config.toml
horizontal_flip = false
norm = "rmsnorm"
fused_qkv = false
num_experts = 64
moe_every = 2
slots_per_expert = 1
layers = 6
momentum = 0.95
nesterov = true
orthogonalizer = "polar_express"
batch_size = 128
epochs = 8.6
Rows from expert 28 of block 3, named by matrix and row number. Rows with one number belong to one neuron. Each number is 500 + 40 x the weight over its row's rms, rounded and kept within 0 to 999. All counts start at 0. Numbers have three digits each. After the name is the row's rms in percent of the matrix's.
# up: expert up (model.blocks.3.mlp.up, 64x192x192), inputs 0-63
# down: expert down (model.blocks.3.mlp.down, 64x192x192, transposed), outputs 0-63
up.64 120:529530536480443567462431406493508448473495466451496489444524497500549475479399529490530563489516538504522506465534531510498489512519527483526529529443448514468496537473456470490462518501454507
down.64 125:475487482516523453477512437515516494472522540480481587560545463487421460483563569528485503530533463469373528423501488395502537582479493546364451533473475468495475508510534507519430530539501533
up.65 101:535493519460477516520462538571482501426523481495504435468513551571561537545450474510464462500475541580545496512541505457553548540526510432565565459412493496513437537476486514480524365422446544
down.65 096:498508445459501460555513561430505526571499498480467464509582534481541524523509495526491541497537563554534462491476495493489533543493508494573488480526470451488463513532533468478485581556501443
up.66 126:488493491524554458493480547459482499487479506509488518474390483448494429482537461547502404577466523558452497540508527490533478471492489462537493563526461469544513448487515497500543449459502519
down.66 125:540473466490509557529530471512472532378501469520452489511548486471490534517506496537541389485585506521410498511483507539523498455510502483503532497421465460496487437567470585473410543508489547
up.67 108:504425475413517466573507486533514443554473491517489592481537480473490519526462510501519467570561411465503503491492517371492500518469501452414490531456460494461528495504507535550590519446456601
down.67 106:435516507419471535508497456446570507511511514468508557520594500511468553520488497498592514493486508425461509594442547465456496627542490579464510507478469446506488491494548496531458628521462489
up.68 110:505465453512519432532484538465455502498485460459467417475506519467513514494425483533500500518487516504514442417499508499562474457548536481462545504469498537505480454495463497488437498469477500
down.68 105:549536520454513490504504497544445491512519478529536524515552537533545577506482480491592504544558496541591473574547496442519517564496551605555487519494524454548521507496513492492496532524524560
up.69 105:518467501424528513466507576457409499573443500417452426474548515470485592527494504484508552484403539526479490419450523515515544515545495531505545486454544562501490560509488464519503510473472527
down.69 109:459523492524507536556490524503426500467528492509506521573559497473486485530495455470499495416553446510580466503478452558513504499522509504494481524538523481458485468501527384484587492575468419
up.70 096:558466473482412545517440488521459581464502478498502540494476535467531495540454512465559460490479425452566469488471475484452520486491547451541402467558462557543461519501469507509544497472601464
down.70 095:502443439509492518516525451519506441536426484448496483461477508440498506580548382520459495514528621485444486510469489510494508512540478439439425410476499436534532457534484547494492497504537511
up.71 088:544490486477503441458460514473488509530533519521529429452551577496504472500516574519479484571449519531558448489434534460550499513524500523494505425552537481477524524518504515462565478540463512
down.71 089:534514518479542491426504536536434464497494523509521480436528504490476451485456541467544577544534555499499503532517578464541500444548535479420511460517499520535507605505462517507530470554502477
up.72 091:519471473450476521550471489519478498544524496552433512466536477569593414519536549501493499577444520556497499469496485428528477469463567540439567516471517590520537511522469451477486462486515531
down.72 088:454476529470547472587501505460525487569570488508547422533505515522455493479476545495545508582448517546523497559478498512496460500492530529582491522531491475498529485544482487521559515532531523
up.73 089:531522508517498499516516468477527561443410445463547443557498469502523509582481541533504526522458521499547539436501451606499509441535470501549508479479501481384462444477525418490467502531524445
down.73 085:466491533529487456538542465542483521546535511530531529452462545480516478490476554507583527481518501490469562602527509481479460471565535509505474511467515430526566485530507526502468521568504492
up.74 104:522479436456486494508558597536476526472538538474512599526505475539519562473556413475429544523505532473458503545466541561504441521518511431530519510451482496460518453478485481467510595459521455
down.74 119:539512537490497536549474546518480521504475491498511350504499536474428505458496444518497447485520471500512430512477470463491564458423526469543493446522491485510524420506480549511470497506496591
up.75 102:470451548485569458572457491512504479489508533491484576485534504503532555458458513528551504476429463561535472464509489595451498465503455502512569543551552557474501475541571560499533455511467420
down.75 098:534471487513541506540515508518575505483513463548454443446484502489495454531514468523496491492560499525495498525531489417464462420497479473495596589559519482444497473454434517484534489539467543
up.76 111:524562494528536454548531517438522565451472508455493488490482532498501546491470547451473493460537450503583433462499473478492460522563520520470486447452516527504524411502531545441523526550486507
down.76 108:467564528520473472410522448536452414609532502426574510464475491514532555427504461427512514419501536461451481520504519477456495451457505482544463590447584465493478461466541471506518485487546502
up.77 095:469512556538507431494482528490495460489503531545510401456539452392481503470554467536492494545534417444511459538493516448513500536505511469512408540431514524483472500508480495484475454527531542
down.77 099:501513486533567455602508580517494504522476514550487481499494520529506518425457496501442516507420502481482526494506482415470529487450519504495592492480474469483566527484452486422484510500479504
up.78 092:503500460446493519545415448530508464502462485475498542489475490506500484490495459500477588545605514435496503544526489459421510538556459501553507478493532462479503511477503453545477581528485460
down.78 095:441472556451434453571482502477500514477529528497478479539500498495561494534449412478505481520523481474452484437564457552471441485494470558505542473464514562553525508495500478553533534508519546
up.79 091:459479457533527535507507536457543544531508598561481477488365467472552548520530541495516464484447493536487488483475526586519560463451487528530495488532489492509505469490438473570575518570515501
down.79 095:507498553432557506486479437557523464430457492464463458547545477425579505477508552439477452525573518498452474544511529474494528528456492501534502429560496524511471485460543564525439557526485549
up.80 103:504555515470453548440511438524446497524444478453576590566507514548481492472461504462516491534544466469554539612564543528510481543467540585475533452575464448503540531445474494463372480499552517
down.80 099:425509507503481475475495411551438455482471547504574423455515432520526551537527487517463473512510496514530523485422529508511510639518501436430600478454551505477486477474480472519449443514562511
up.81 110:454530483429561499554487547471513464541508474505508442506323448510486524523497528556465518528530518503490535452489492517574508477477482479500499522521505492532528511492469482456539492475510425
down.81 117:501543520427526449402509441515473596537543516510550449502634479538526534586487481455503463516556481570462529531495507532474513577540519502522520518517486520516499473548429587497506564517527571
up.82 101:524533545529460489524484517442483501517544487480469552431483478517492538552484387474479433556517494534587533517523487537481543477566532472458531511510562504441473572572454586492497505465475489
down.82 098:523446525512471463462532577521469579434492523505451400531452479521518549549535511523474535564546502519547525517436547528459453547532474483592506538526507593510524518481564541569473459534542500
up.83 085:542527492481540561513462445533514460552457512495483518452499462450473503558539490524533521452467491450518537491477516548504441386493438516513466478459480528484502480509513513498456487490544569
down.83 086:479601459447472478465490434484599543366504520489452485451534506486475430518514490526466491505538486523517543545525496493503577434498555414500530572504499476495504551450555460491465472425522426
up.84 083:460499510529437546425510482512490493483444552502472413475531514424472499478470420553468456547482485486569494542547550511470485511475512487558529522464531504467470562494498612511498487475460545
down.84 083:488507520512332537508538558539496455479455493528509571523450445531509542508473540534503539471524498549502528480514561573551531610511485499547429516528505500549474518523484539556437468491482534
up.85 107:577514499481439510512528450482515548561492464552446577501472418585483499486469581440485460420555509550519529426515479461524571587492546499454594491508494521565481556492517515474494470516469501
down.85 110:461495518574533463470475468519544516446535449584533477523503434526489503511585503468511566438493510537427506531526534488576461572472507505477572482468510506528548514490549584427525522488499474
up.86 082:555491509488483597512504472582495526488527448504439516458544473512521561530525470451511554536468519477479530426496524474479530543480513451522573489419532461514417464438506473571469463522485533
down.86 087:505457468487498536499523480457500486545501484537481519487519507553479518460484549480503447526502500476529432531489476484562439504544473562508499473574514489501515499487423495512518523520417470
up.87 110:549478519528526525480501592487461542408511486423460579536501530450463505463481546477481523526492493532491472540463511518436490534443513509474589532512423510522492503501505460548534476478501557
down.87 100:521497449479546569449466624517490510521474509465442437501583490523493429429474510469495408494494524491432450416447507503550478524454485497421502619533481482521490496552547515465531551474502461
up.88 114:560512460542468496438464559459586518499488474545418380531501541477511490476531483514412533474543502512490478382509467568529491459500446506523525473512504506508482508527563446547494477491486455
down.88 117:488499571473470439497517532515522508522538543527511492512458490442463449555518559506477629523447482516585482521537489518465471499435487499510333464528488434499504529500533518482591489532445565
up.89 103:515504497444507512514529492469525530492403549486509514530481473519498534457449525476499552487590446454519619498435591535497541445490465533498502492521482469456583489572490592507445513506544493
down.89 099:517490493542521467502475480474556436492564491534576481494472520568563544569545488490559530502511486540537501517472475485490494436507497458472513505517456500481484531521513546569403481461554535
up.90 110:492480512541538447499458459523469543407582497516458503505477489437509541551476542502505508482421535370500447534563529521515474545463467507512491475553544504485456528487511514557490434503510458
down.90 114:470434502523543540448524522482526511437465415527460438477506465471507392458510518497529478541533526432485503539521526505509469491482438489470547490418455523495544478444576550566398482527478493
up.91 083:491525480457568488610534496476431508493558464451542489498518464535481492471529490529451538549494536466460497432450520433472459530502466396509552536486477457473506454538490431436467524544605409
down.91 088:573473598433548518527499433515481507533459493500498512481503521507575543460519396487483626551549451511442572513546497446481573607467485506565518489520508476489487460442503527534463534540508586
up.92 060:446461503436488503532503475482565507529514546523483446515564552504560478481471490496540483457522492499494506471450439471434505486560472512541478439563489453511496507486524495487430505557478478
down.92 059:458494512421500506585526519478482479440487515518516491419457467462527523495521539495516559462494477530502512500511471488468509566488545458565538557496492442581448506461470611546395482509520524
up.93 093:551535487548475507573488528481491566567448514506530431410463414524483473450487451555555494532491518433456558516530494539508462554490544495500496497527484570518499449553414539523440548460478510
down.93 097:511541525478443562527532517492502449500553428544546590528508438489480541431501538424468519572458551492565429477491489492529469547520513448499505508498492512495471524433533520539471502542452416
up.94 101:468472423521482516522489532527492567527454445496448479534570472497504546548490498534438405449548443499499460566492459534475524466492539474528550553454515436500534467542531430553613536488565527
down.94 106:478461485495528585473474505497479528564490446560535594549475507477437518557421512472480499491481539540493482447450486421513440395457528500508500508472491511537469555475500505487535545380486461
up.95 095:543529494515574516431501493503465515488558551423443471510428457570560536453526445557568522487467507553547506568516489478494517493456543516469561478576543559486483585471465527461502483493488496
down.95 093:514538461444502428538506443467515486550473456526491506549566528445511598540553490466572504595578524434531522464570510472469475538504503533554448516464518475498527541499550534488464503551525578
up.96 078:482566531485473485434503518479558520572480559555536550520541410496512526529503452546511518444516526505454536449530532561488455431464489475552461548517537424556513516571500497473558560539489475
down.96 076:506495483522454497527548526473525513535473528479531512531529597465470540529448443484582531530584508501528423480532502514448493475573474503453440479439484531471482446540563530496451481486471492
up.97 087:484481550515474439491481501525502524427490525536538475555491465512479507525459443461490570450549501531483459505563499483481600559508546542469458505484547548528577455490571487534569475510512473
down.97 090:480544510509513504567516483493517485518494471524538478457482483519478506466551414412488504461462522495444530543541502482514437542443512548536502484501532519485462510520489487571555482455489511
up.98 107:503487547509517434531453495470517560570503503454655454494497454450530467410552475564468559588457504468463530556465523461534511459476507473496553477528454549494486393472451499536467553492543551
down.98 106:462531570530554552490462464537524452462473556469557499480480469542530576458458461525456545590534558512510484488545498486553495509535513483495565508488470496472486454489486547533450499470561501
up.99 188:525508492535547489449470572496498499509452510519500496499528488464515361495507461544537363532487459489450434540512434481519511491465505499512475493518513480510538482499527464485500418508496514
down.99 208:522487470501541495607510483527493462406498511504525515482487463471514520515507537534511367402556504497377564520496482577488472450508485472529530515503519508491508446533508553501466527502516485
up.100 101:511503404479508496504475585565501441559496510483470561466571486539497443555468517506482491550552515537503504486415519463495500525451442422457538489562499542488480526495491467481593558498478458
down.100 098:495542517459562424538487550497515489560495426507485376534551478506494462516462472537495523493493407419507521521527543550475476503564479516573470537452558471511500497527554574515494559498525563
up.101 082:504500477481581569511483519533489552469510536563479543546486513510447439536521470525567551584455439502522538551479493422480551477514513521462479484479488518470480469470526600530448541502480515
down.101 091:540494544510563512473528547465590464584455514507541536465461497502441530478429411528527551485546492472471544542455472522488474509480501464489491497481502567491507444476525545518428526515504409
up.102 105:494516504512503427519529447447462468484462507574537475560506494425508542545468524559424580516544480491572450506451574496556496493515464472470508475523499536464559476553486540424552523456517559
down.102 098:535525476531435491490479462489550578569554549522480473567568507565560574482542533443488403526491521463442516547513461471497472502422461520542480481485500503458516442540500535505466548513533457
up.103 102:490491554528498529552521470502530504473573506494466546503473496505512537489481504493497521543493473524436516512500498551474534386572522523554516515511483495484451417537517563506534539490511511
down.103 099:494439473489437466473492522461499591507493566519458502444501497489520521483509430467486574477579541529515463549550530400522549435543503452468549471429498454440521513489495541526471500502494501
up.104 115:523509509506492508540585528510501488515510517439495559567501521527497492477555555507414527484486462465488484543511413519509500414540469520446501571518549481506552558490571481517555489458549441
down.104 125:472523492510501515574524464485529553465493487488509449451477450479523517499498611490506464524463453438408499460470518515483481472508556493536408477564535455486491573514545585471456502463540516
up.105 109:522502491535435492498577414460472502496519558514504460518490523593520516472438540502494498420471507467569450483518525492411458498567493514567570492455514449514554448558423491508518527520516506
down.105 109:553516543528434481491508391485439490481476453492511572486453491511536518498512489514480538442483497494460531481446533437458507471414512502534436498554492559493517492485566453517560484479556506
up.106 100:556455445492529553556462510497507498533496457505550539459408500534484523476489493592448540396517533500419528549483515424489473385513481487505529437495551597409483495536474519526489503524497531
down.106 097:544434537492463492503490468510442477525518579484537518520449437507475517521519478507531531464540488513607476507535540482475563435475508534437492537495561475525514530501518578489475473468511469
up.107 090:443549473517532452572548547494484490488458456524524536480550512499518514576468512510469554550462506549621530478512477606541559489476544492605485485518448456489446512503438449542471512488504525
down.107 086:467504507539487479449488498528501533527462531556529522497539498479500483475535503456446456494453560472437490467512536530566468465532505528484435498509431508525518456499486471524532514545521410
up.108 106:530515508503533487551502485486501455522498482448480586432548546481509451492547498480562432522520483561552573461475533540533511395570525491442592536517540538499547510485552450515566511492525504
down.108 112:543557547535509480481481426523506478567559496487538418509523459591498513518485579493526465519530489571516455570459490528506487495452547500619607471475547528501506410526497429514510467518550529
up.109 098:522510511457588508474506502470531590446503513462571579519477503467420577469451497481489469477557458464473515531550468513536467522552463506510525503449427573545570468474514465543532485544550483
down.109 099:460457539506532546578534498562477463516508512454513416446482489454523518532479387473517477489525583487504487499514451520575478466527495501509496509560475519524463534524404425544478476494569480
up.110 114:482494569518528455437472477449489444461543537498563487468470545512488468515473533494442471472558546551484441573496530456496494506472485470443457504484396452458548483464479481515435414496534528
down.110 111:516515505455548518568473563505559510481503530457504564563528474478476429512546513460470482511461513517390509445457495474432480593438468556520529560497459524534470551528530457538408492541510532
up.111 076:523482506497615519520524512537568486545582488451526521503429469509498451531547552486510491495511471569457495445453464511540397527471513550432509482494556497543469519539468495483468521491462488
down.111 079:494490561557580525480507566499456526492434559436480506528476501538467518464501529490390504502508527515513486507382501452500584563521530478571543500465465486521522507449543582539446486487489495
up.112 103:495475500500485501473531462576516513440480539476584596504511514453443529518465465516462528587469543535567454486537437442565502502501490476463600520488506487540514433484499379471502456522442472
down.112 100:454511540445568499551474479428439521607533435498526395496540493539505506466434466540464494505455494474513559495505492415519490478495523537501521517566509507522466473426531469482508408453494546
up.113 079:534562445513476579525563420550461490472537520456446454435440506517499514536543507431533480547483469505517526485537461529556538465514554472539546437486470484547499552551480548473467529482454482
down.113 077:497490609476530534523462503450540502470531527470450493442495502500475555554551521462524456474518479453551503491523503535509528496467515532513471468529565555553460540431464543491501538609473472
up.114 094:539551500467476501457582470581495536468517464569429456563548490492532536487520452530530386507489502498468530429499535502436510514512523511512516504461506548549508489431459554517542498491514460
down.114 097:502525534527492472451487484481473473522467553531453482479475504469520477466556478465510568507479495598482492540421453445493526549474494496516464485576474398532567529530547592571422499519510494
up.115 084:533496547517533514467484485461474532519479477466467534497527495443480511496475516502507549496559552532598496550463575469487477474504507467545522460472466531453535544516451561541473520580502482
down.115 089:489471506521569462455494434511495495425575518449504496429484517512491511508547544473424432447453469488463440474576511437462498437503510503463445506514533548469501483469504544546506519468483471
up.116 103:522512541472478550478532601470478509517522525536535582488470465480462488472493556486536444493460497482528474460482533556587530498484484486482483457494474470528537603507462654483430506565489483
down.116 098:544485463507515465436529588517491511453455491493483446458457539505506473519507480465535441544481553486557502504544570538536561568500516445476507414531439562504569484521509508508424497524519539
up.117 098:500514457511556486445508502462527462513418499486542444470513505492484547549534528523509460458515467336498431531407559501478453468496480578623503448507434524485492531515518486501588512526521482
down.117 096:464477492514519513459479517507508573486506483488502512545463493498534501513507513530495550503524542470516504517505518467542537538502539545365529504491488501532461489513471465550583428471514490
up.118 105:464541545488503490496508456489515490487442412530442487513479540501527532585480516451478513455482493472489443370484565450484498529499512551471468556549452510544510447415515547479519551532539524
down.118 098:431552529510503495481553542443535500512548502525419536518535527470499440527510518536487426545456578531477500545507434506527521482553521461564466492496451500472473490512525570496542474501543561
up.119 081:467549518426530541494506532503507543556634490475488465469517514538569499484545393479552436426498466540433493517477504490463453564572524494566544533497496532496511555520503484509440558529521507
down.119 079:476507469485533499465473569538586492455421474489457498497507443533510494532564484500459517483518493489572438464440497592496510513481421538531527531512461434451478476513425523468523514528477504
up.120 097:524543500466471492470489444475520469506431513473550548503507512491482486553479496533530461510505543471469498501456555474455404498490436504508422531456497533555497453518457492490476475487453587
down.120 102:514544557476545465470554453506524590539552457486594464427541472497508480504549449544506493558510497441461529440465494497492549558517502472421513513488438534483463421537492490520529574431513447
up.121 091:534467489490545475538522517481534511533552485558523471468500455482522535511481519467441519433489579509519577513432490475561557522494462470467457544501505500503491504501413468489529452463429491
down.121 092:540466522469524566474495520494481456486565563500484495485563428534486517441516552448470427463486505499488428531445516506463469467501504512507534504521444550468552512450521540479483534517440532
up.122 108:493509467537440509519533548497572532521548494510442472550518496482539440449531629466454508466507563439441525524493475538479436543465458500571509514433486472486526500484521568500588479510550496
down.122 113:407572458505451490461552512496467457518494431526507457489537491547514474500512600514527514449491477459574506485514534479488523506532559480501513497511499495445476429473493505494517535465521474
up.123 094:503488584518434488519547546534487505484489503512502427498487510549470492506460463541482464525465457521512472488490532514466497451539495473500568450496527530501509454473509616522517398476498538
down.123 091:609514545449495465569489585494497461527504476559447473506522522467469498513473504530509470514568473555588497510482493485484548445487491447556418488550538462477479385529443457497478521483495462
up.124 087:482484493511502527484504501519473524447511450444490518527508495450473552506466515510504471422492432522483430555443486535530460469480515501543528550561472452489499509438461451465483493519538516
down.124 096:502535482497452581523483501502483487533513539489459522486432479474544506413509498511491513472514584547500542524503525532516500476482468529482519483401514502476527535544502467507495519477560476
up.125 097:469526481511497473526539560512499528548535550510528467527513424487558521464483485466547577515453455471377491492544539516544442594379553506495546512531513544534482499474459540550483462472569515
down.125 091:534515563484501514483476509497476500426506511454463571525488483519494458473462489414460459533566553441482573489516497508513490503525524494565520524490536434482550384465505500499476523521559498
up.126 093:480533520510521461526503550537502535509514501468597399553551464483444503458510455548466541536547518465441434547531499473426516432524548467453556491530488481510507486466478526512551472541489484
down.126 098:437514452526460494513552522484488527507498507432458521556524525529475487470497499525467464462547503510521499529547477414448487522441490573547440554528489444476451565512509518514498408492474521
up.127 103:552506482538442483521531480538472474480488455532453489499404482479412520504517541481532592507503487499444518389437524518587470517473575461501456448481500569474509477494443591498494578498493502
down.127 105:507472534518472471587495523506522593534614480506494463495437515489504399512475562460494473505480461510519459593509407480517484472479489557479501442461552486481469521489510553550493547512515531
up.128 096:532540524517474490525390483551496447508461529484528480484492516500535507522477454494507537530565487530441594538514494529476615517512499512528424522538576490515418452494523465451460512466435524
down.128 100:471546532527498516541530553456490606568512489436497538572516401572529539575518496507477517540537522538554456526543563424484409525466562530483483505488512562482548484504542521523518524484478489
up.129 095:542534492505552477559466474512518538484480516432539493494435542441455472486514487535546563555526447583492625449534546560468474558430473491502517515554518459466508478465474473486480496572506478
down.129 098:453445482455470445533486491477494498518529518521480420498421487385454530472512551508517495553608437515582494526553560404526518551490534510538450523492520462497482493510554506452396541529489555
up.130 106:462524478484470557482545462521533464408488483497412603509529481506492507552486453533485539468451527512514541399461532542491503574518536509455517527439541532466490500511471618499525498539505452
down.130 106:497515459474522488526502452516473510521519546514375466508542515484545429486492500461473408518497497568379440416476452450484518618430507531530469533472531498497468533516571601478484488479502506
up.131 105:510495520577421548523499529473535481425446492462498526538546521582512503511508471527495531465480563431469453446524566501378529538504485512574477515447543544556425460482532412506483553540585516
down.131 107:448488443517498545512490482544550500550525458555507507571474520474501462445504441541544465479474482387531512518473473502430434519473546516555452494534521499541526537475454388497448485517520391
up.132 093:432515483528477488446503609487525544442490563503552517486470469552561574522413511511441551503547528512571426510475541509569529511438511522480561527515500537451486488481508429460542598499547492
down.132 094:500465546539464402482520471521502471510529544548499485528482563460545486472466496536490524532438474541447581474474509496503490450503469518504455561472581560505551544514494488435575479467500436
up.133 097:547505520516498542496512475530488549423413430479513558492523489546491634526506446485580508434451501482462535555459540564532446547442503481485522553500503498484457555508467547570480453500525547
down.133 099:481531482487498488531498551489542478471574493531564542465510454508469540534498491518575480542458508412499348495511443570493492458535551520481605481515521449532525526423497523514532493491538576
up.134 103:491477473505518510444525518538528547489520589439521448517536520489509483484491552503477499529497435566515491470472548495473543516553482459503511453516524544467472567520568486480498587529470517
down.134 105:491481510484557470444476410464486457508486465552483497500522484463534462465473443541465456462459494554480595451434551497482481407522470616531438465462564439461460458492478490522521513489446411
up.135 098:456477510499489494484512493524541502492530429486485558491495463497464455421521498454520527494475440507531583474504514521498525625470548551440562507499478489443476563504492517504618528470475510
down.135 097:483502515544483479551484441534514474493467542598460527507525465458463567590448515494540485613505474545589494488562524498489496580552492440547647499493543500452489452531473508515498532460475504
up.136 122:504488537562441439475447513488519470502440484488378502504608478463444525490446543507501432498481510472497504530431480470511477508499526541514523481458476533441495467479539427481489534561491480
down.136 108:534490552454474488629529486497487462515455538506588506524479467500529494458518474492458467506408486470520450479445531576502456437546516434439535494483524534494489430514539481478530432473514431
up.137 101:459554517456552452558486512522505511507512463549459495589471485445509519475521559531502474520511539463504464463462490461438501559528455485506494509520489610522517556460526502532501456431459528
down.137 086:529540454512519502527550492507442560545515543500472465507461531508502451512462516448501500551508543517573581452413492514435509485491521474524472447492436467513481404456511472543457525465515513
up.138 102:473484460534422563424483458486510446503527497470503542467499477513500523511457453510458495486501464431492433549458526482476461507470486506559521568568534428499417444517485449594470510513389525
down.138 103:479523515560504474434499479476396568448422451483535476453489497502520532555537504592571490498516538431483503475524466531449499480472536509451494488516594555482537491478511514580496545476427438
up.139 116:446514527538483466512533486417523618469467505420450532479501487518492543512488522482492494574537538443493516525541524420536523503521506542482500529519470469509488508483495462520466546494543483
down.139 112:553496502482514454505484537530471416498493477437505494492517509503465525489466511554531558512454528409505462540505467502555566455541506530515556514507438503534550547466517473459510499473472512
up.140 083:564515491476518550554486438438520537581508459478444417535467523531456464469523506502466452502475504486428487503436440520480538507540476515482486498575458475448438529527538510534449513506493464
down.140 078:518450449462538507486501474485406418461513556514435488524559476561486461401519566472460484598502548397496516520528511462466517578487492465452606540521422512520558641479502460510466526519478509
up.141 083:502502485509528466499455453498418433465466435530559523488509513563578501512454519546510469460491556529519521516488486407509445475556482469456478560500617515482431544446519599474536539507502520
down.141 088:556447476520509523536535461495490519547477567480503531533553441498584518542597479573544530469506461452478516474496554425504623516552591537471483528551554472488519512447601525476569442497476583
up.142 100:508461499479511507452502426576481407511473446515519457520542471496485469500497483508479484508516448548475513508541459526550558427439576503433482560485508477545514548522533498538512525506440557
down.142 097:458468514490610461422459546477474549500510485498471486465462478543527507598493486488515551481507553574475513517515531497492420484581490528521452514472540502467517560474482556474541524529475540
up.143 097:425521474520495531510558439508574527503467498493579530483428550499462555457496525440455463490479508522464503510516546596501481418515455510558474544447493476473455543596536551464561525505485536
down.143 097:461516525522497582416493512439520441457513521478439561441499484480523509549508531549461574464508470524461440493424440485516545502469441491476514498515476478522522530507478525515488532458455399
up.144 091:470490474482609534567468492467517380475552492451432550454503537531488553521521511486503517508565521469527548522506536523520485405535432480500488457534541491513511428533530604460516523514545483
down.144 097:561496524488550488471513432511538548429473533483487522453524479510542564515498563490540538545505478515490505565497483475513541450445591516543559577504490498548498429446491513509513504481466439
up.145 108:429543472502507420549499454488595468518547554496424581498518462457530524476475541515516503472559488481441497506477522423438452503513477452543483471475501508482495384450519530516586498545442499
down.145 100:516565490507480479551486515527545496567478467456461494524525494543462467420461480525525545512463454482482496476437500611447483513508472449582478479547536454528505538450454578493511537487491500
up.146 103:477428447534519493496531590532525534510569494517463483482524549500518562520499541496532388472419494495445450510500513537539485544482501500543568479518504476481528468511530576508513450541452474
down.146 093:510524475508528517436520504505534438509511558550456484493493545532436588529563428537578504528512499532492484549496456439497548531460488473573483488514440480540480525543518478486529516464526485
up.147 097:538495532514497484434533428471576468511508482483469569552492535521533445539528517538521524479470454481550486466558487503466467528493497533568421440503494498456544478476447514538525559541513545
down.147 095:478529512474500510506521400473489568517467457540437474594445515560527464497514443469521524522498502443436456508490506486481504520516445489372518473505436544439497525511492573497555532501499530
up.148 102:576491495479495496557529494551496490559453532475549411454455555564556507456460567468530491583477468481513573486520488500473531559468411454569461507490552463507518485518510476479381507577368469
down.148 112:532471467450493548641481531540499520463490490497488573453550470542495556537471477518535524481403516519464484466560499481451527589521461466431498500477547528535477499457491514443436480516518502
up.149 078:540532553532423514535494464497496544424522462524528449425485519453549514536443573493561405578479439408471519534498573433546473540474521531487473498471515460474495572506513543523521540524542511
down.149 082:486487539525433449506480515522546494469465523491525538509459512528542470635518568517474528561485544420515456467447571489593520475533543478507494517543514483423522534482468496479496472510539493
up.150 107:433406493505538473459555577479549566526516491489453513555469508518570598512514477490466515469535503574470492492478487356561506460478498523580506508471526525516473519469565438526490559520436497
down.150 106:469529435445567511405466545510507436532440505508509457519597522493497496472498485477438492520417555496546458508520504484539479470458525496430532461526524465553495487499448470448516457517456551
up.151 089:489523512493451504463463450500509495498544510554487455487516544554470513490505459507434531478548456437517557461489462437422500554446494536588480515558561427485531436465507464531518543454478600
down.151 092:492540539464513569491486487527493511497518450463485494459551493453538555522502532535501543454434508461517523521492526464448459544540491532527520502503487580472455458534525466532461531494482435
up.152 116:518539483538532584407438451488461480613524490540523441598549517498523567449508534514440499538545583475599436503498574413533502567502510496487514513517475497536481470524493586481518418521480461
down.152 107:522513520493477563565523453472509475450508459468582599491505458477488594521450512529557505483493469513613529546499502422481503568522506495474482521495441559516511472471516444479473500489521522
up.153 115:466492527509441498474535564466502534462492436487466476453516490561481506529469534493499620469562520500521517425491475486478546469527490524521533507499514539455485496509476578541423535533583514
down.153 098:435469497523474500513471568505505514534511462526588607514495531479468433489498525502465461467421499511605469534431486631528461448544517496519470498524505553485518471479483531493528475492500549
up.154 094:446478459504412500530460467547502479501492489562498531520562528468496475516485500529495472463448500520502528506486486588465527514539477452606458533486563509432491503504443511500517510490471494
down.154 098:522531531479392489516503466495507491448477480525561544499538461495557448534492523483562479460553565539540488485527537546558503523475507531470471560522532466549477445552580485474473452520416445
up.155 105:500474503504467456515463443517541459481536516532427480522433448501474461524500477537520416513478450542456549446542560472527562618490545455499543520525568471451545496578460555460453499428493522
down.155 101:536468500489485438497475495455485481586547455529494478530459530518496534525472460567507625526542508490488492483475510461538432588514509517475483553521532525521507508489558491501458545484461458
up.156 105:491444574476436546508536526514474385511544446514566441503527498560437459484454502486498473454481563445495502492513508389416548536520549532495509485530492560535521462513503491481488483513508511
down.156 097:518497479487485512553501536439503531514444449489495458503535552541429466504554507497468444545412484514644458584462528482438477534491553537519464462478518537492515427489505482480516538472506521
up.157 094:509487538454467497461499520477519491492479525427481462512496499475425531523454538532515562521514571542532514387438519422473563458395459563495471536506506556484478439542468528515503480520478519
down.157 106:514433516483513374510536512500523476502496488458448567509516480526503471482446482483482516492441496506431474508436449452544496503537455504501441491477511444445495555458476584564484465546530488
up.158 092:465457541446460518493501508469465524502537455514516479523546457507564480541540458525533488415514544508504481491515497439520584559453527501507509507514485497489446578518563539450476411458500470
down.158 089:524475532460463472521470478490518502474475539503549528471553567533458532514441474492479555536591432500488510579499551486478483558609523502480522482487518418516520485460480494465500497466503532
up.159 101:550501486506533478514473459544572507514535441406555513515529519512487479509466504513527437415535516512448464426492548546467515472490424475379526486421534570453452544524504589512479510538478473
down.159 097:504431494509522456444487506469466485493482462454486367488519544503493399510518507508520525488530483505546429580473555456469493482492522522595510510464495499534500523394487496475556501448478534
up.160 096:487486498574461522526454447518555546524512444550523509502474487504512583499507464489501535464520567506511452568573478471483475510483468474514534483529466448530502478486432468468480475587445526
down.160 104:536534455565520532584457479482488502516487512532490542468494496473476482439514437467493504482408500434498499473523459519460536482481450566515530512527433514499454441453575514499498500516433501